{"arch": "unet", "train_examples": 72500, "norm": "groupnorm", "loss": "l1", "init": "lecun_normal", "lr": 0.0015, "beta1": 0.9, "epochs": 84.4, "warmup_steps": 2390}
Rows from block 2 of a small model that predicts escape time at each pixel, named by matrix and row number. Each number is 500 + 50 x the weight over its row's rms, rounded and kept within 0 to 999. All counts start at 0. Numbers have three digits each.
After each channel's rows are labels from the 100 images, of 14848, where the channel reaches its highest value: "strongest on" is what is common among them. Only what is clearly more common there than usual is listed. The data: views of escape-time and Newton fractals.
# conv: 3x3 conv (model.enc.1.0.conv.weight, 128x128x3x3, each kernel summed), inputs 0-63

conv.94:485472541487638505472410440482469440499428481526482522476432487546509605543456540559515448522439434411454526518544523568465488483454523483487493493503409385504486568467520524534516585508501426
strongest on: burning ship

conv.2:448505425451501399545442512490540447571488398588519559437508533570576564480437505538448471480623501536520454516513539421495506443470446476486505532592510456509442469499455667510540455558472447
strongest on: close-up; burning ship

conv.36:495576546436509528559456538525502537367394497448541507464478430537467503574480474489498435540535542483461489456466474375446448554472554472450575455464495482444497513478569533484426580480459474
strongest on: pastel; close-up; Newton basins of three roots

conv.93:547507505558430491471549526517511521412476525384509485484491504427497581554545611512463546499590385480479459526546514502441445540464511521552475483453519506483435425476582491576442522456542437
strongest on: Newton basins of five roots

conv.91:522482481585463440494529571441465537460461536411499430573486450446478551488503504476546555387498523466411479498505458560432430570444558508527576458501475486509461417533554501502471529509483446
strongest on: Newton basins of five roots

conv.101:468533401545527401538479433532462510549576461532487578424530447517524582471401553446411542548466465462470458451467533421493568421492367536566500531536460540497434496484543596550520468544541499
strongest on: burning ship

conv.113:523473576432517482540573481506447526445523527512460487486409426487479441475481457413484482538549509441406466543576490460517596396490476468464529415548546473451512562492556508491402531468516533
strongest on: burning ship

conv.102:422411558501430417505549394411512382544493475546444526439520479492486526497447646609481484454490448551446467601571580465454426516464499451514444561521548501505471500494425552502546481488526463
strongest on: Newton basins of three roots; burning ship

conv.8:548526487553507561456532472539479508516572560510547457442539571477553448399581508512422563460421510453557538554451514495635565413544469543573481560465532569548543576515499437545500430511568561
strongest on: quartic Julia set; pastel

conv.122:457539574547549456520441504492533453483559538550489429449402520450491504482447586524443521523468459526444467542470481518377488512451558435567517580504474504529535408501478463662448504510504494
strongest on: Newton basins of five roots

conv.54:496594552484532516489523563551452594469503563473526450518439506488503466544559360415501532523575528492551530451408446584515531518579501496503520476493473575538475510503571449510429506508487507
strongest on: pastel; Newton basins of five roots; quartic Julia set

conv.4:519539459464485548556585445559477513518549561598480537451573454504495480450559462450451518470536538543493537460491442479559602535558427534518459508476549538509452538389456513484499447533513545
strongest on: quartic Julia set

conv.96:439558406549520453513448446460381447455457480493581559439573528517571477513438539550439534527493456472513430502502597457467541538572407484567556541471401539530519586575568557525480517572428457
strongest on: burning ship; tricorn

conv.116:496483555600471546474536532486487591523501438484468393544536449442432485506532440413487545481363482548461555439485488527551499494489542510537560430458578506427434395433484540507501529474492490
strongest on: Mandelbrot set

conv.65:467480488511434561557525569481478548406436500492547416562560437478489469484543416479521547473541461563536443512542513551507430591455620513477589370483558480447484476491554540448526548514443504
strongest on: cubic Julia set; quartic Julia set

conv.98:432492614503541472539458540466468490443424485536563433540546429483536524550511498521510516535537454588420450472525520487576393568474545433497563405453447483462460426519547515481527518574498478
strongest on: Newton basins of five roots; quartic Julia set; pastel

conv.109:444523405521535451551438446479454453548532441552558582383547534517590566545451566542400506523509452503592506511452585451513542435537432516567523572527398549573504490549541571562531450560532487
strongest on: tricorn; burning ship; grey

conv.59:468494610479467514484560571458551522550416489407500528490599438523448498631499544485499483475654540494461494464533509534424420556474495528477534522592581435485464531439524494493411509404444522
strongest on: cubic Julia set; quartic Julia set

conv.85:524495548697454469484503471562474467499489506517456465464416472499517462480509508475410651536470505468509529562487544530551540438531480520647508571465543541575531538549488461650503449531497549
strongest on: Newton basins of five roots

conv.62:456497458573570504463449473477520402575539473512439563451466573553557505590479521545441550560498499509543509569513514433499565465590413528577472588528421419578540560541474516592480446490518522
strongest on: vivid

conv.111:441518450563458468535477458491392440471490453515539549453525561539558469528460517550448529614474455486514562555541582434489509488592451465558537581461426528579488543552482559533541465571482434
strongest on: burning ship

conv.88:495508472697485484550530555485501520485522488470572508435567542445551427477511545484376662538584523576571442521486563563471471546518498553705573516538511470531501461545541494601513457510468563
strongest on: sine Julia set

conv.68:481442449563640508504473482484481467558564491520399568411458546460535513483492482465386589585541401487572431550507505429544593453508429479572464529557499487531556538475536473558454510485512535
strongest on: vivid

conv.11:414446419480529434523440502478558423561469410570475577416533540578537555449439517535422480497585462582495463527554532411513518470490462476502495539562532417504476496518431654511614438562477488
strongest on: burning ship

conv.83:514471490576508483521502385487479461530564535544449519478421474472558526416508534508448581445442502496508501561454529500561536408520431543588445592467477562551525556548494533591532460413547515
strongest on: quartic Julia set

conv.127:558501593406559445495514481472458519514554483587467480357432490438539521536515541468377486542665483504473492527558525447515548457460490485485536455547488500490540478511546510541405496499521489
strongest on: tricorn; burning ship

conv.87:521525495574428475541605463518478588500568597473493490645482403448508449446505452457572590485431541486444469486528493507505481460530410572536458464515550622485444504482489503500456504425511530
strongest on: sine Julia set

conv.23:442460438467525512521521496446578457509431482502487561436534473523517517517436519531433503550546473500483473499552538369572536542499428457494538473570477436458540530493485530496495537473451521
strongest on: Newton basins of three roots

conv.118:516538660418478449505572492484438482428484535527480453462441395493478450574489508451478477516601458458445488528559516445451541499533487506464518434516542465485517545485570460506369569454483537
strongest on: quartic Julia set

conv.114:510506568483439418459439520485535515561579500487483475400368555512523450580458595513437474552598451489525481531509539470394462390455471501510487558517523517521522377509566427574457468509554508
strongest on: Newton basins of three roots; burning ship

conv.34:571537481517540487457464491506579464502545487473520542501593579507562557423484535556506491451434517520508543471511489498544531480491400629515568591469516495502563536486435547506463500440483573
strongest on: Newton basins of five roots

conv.72:546509523515450439511475501490469536485499578482527486588455486531501474527454462521554514394440505384478475502549500578375476393447558501489483486546493544459507481502540448497420551501465478
strongest on: pastel; cubic Julia set; quartic Julia set

conv.107:567486492598488596509477538512455499485475499486596472482574496473520512391589432470482546482344489476558526462574531462528500492529534539561553431366509502495488490546533515540524514464514511
strongest on: burning ship; Mandelbrot set

conv.20:510481462543588489441395470527499458503509512543521507458441576538568444455469536555446533550497464483595393600451557501554492391534511471555447510596482532536551572555541495549492464562522459
strongest on: Newton basins of five roots; quartic Julia set

conv.125:533511601418506477472522483476499493450492422551468460413444512469515498576552539498421478509678489558500538519525522420455515522460495455467544501466542479514530437489500498529480455541486499
strongest on: tricorn; grey; burning ship

conv.80:476512530509465431638516412518475537448512423565504522519421454518543430523477614536504518466538462549396475502423506463532449452490426508528473550529478560510459528456526617561562470459557470
strongest on: grey

conv.66:497463447522499459564487455495406496483499578580463491434422376399506538453477508495446481451495569456456528522561521501483599519440544460521506497489502515480365558471483486490513532567482416
strongest on: pastel

conv.63:474487461532579470485459520522585477604596472522450563425479560515545562518478524502431517578491477502580539511499507461559568408489435517540455578558472462561530396460491481567544437523546553
strongest on: tricorn

conv.95:493464541577514494550524365486510472465554480516450499494382445488550505498507562523464573487448471536512506559475526469570504427526431504591417530455508547514480571511482573609511472358569485
strongest on: sine Julia set

conv.112:520534584407594441458447459423447457486498467587485458373445509448551541531526546493389487508672469514525495534521548467511514483461497461483559447518463490476570477519538492538429550500455466
strongest on: grey; tricorn; burning ship

conv.40:552492538553554557492410463558476485537564443501502492397503525525504510498518528502419503496384502440531638452546536452549544373491530610543505543423490493506548502480492477578543463468580538
strongest on: Newton basins of five roots

conv.120:478435462482641487434450572434545519590503579549503462447507515483502544529491465514452503488568506446510467473469459523525501486471544524488530428540426427428526443469563425549449587511443456
strongest on: burning ship

conv.10:410561437437547458528467459453540446485464459543500524479543565491596533494469451543457496492588404528532455553533527472458506468517434479484512505530505538490535474494459595510479492539500472
strongest on: Newton basins of three roots

conv.35:524429429523404514553514518479579469448510486493498523477569503482497480421473645561471503495493526575506441524496526316503430585431523518516514536433517477461511464541430527517592449496465508
strongest on: Newton basins of three roots

conv.49:543536572491419491492558475526441539405509540507485410552450432476453476441556476453535517515478562467467509486508477505466463522455509518482509453414620555416414543452479456501456523482458492
strongest on: pastel; Newton basins of five roots; quartic Julia set

conv.104:471486471532542571503505593496445429441412480397561518512562511460569528421557472524483538559588428554550457593561596493578465612517503463512594471445544429525499523544533534469558500520470481
strongest on: Newton basins of five roots; quartic Julia set

conv.12:492609430422517453488438477500486475590505436574585549460493570532592518480416502538496447457590487446604465521453523519465536389507429489474509525630451518542505527491523541484413564458518480
strongest on: close-up; quartic Julia set

conv.30:520554466562494425440483436489507490467551487394512517473483488421472562531438628576483518503462462450493471498488512544413474484497401565565502528429497572397464496475515495580429553423505460
strongest on: Newton basins of five roots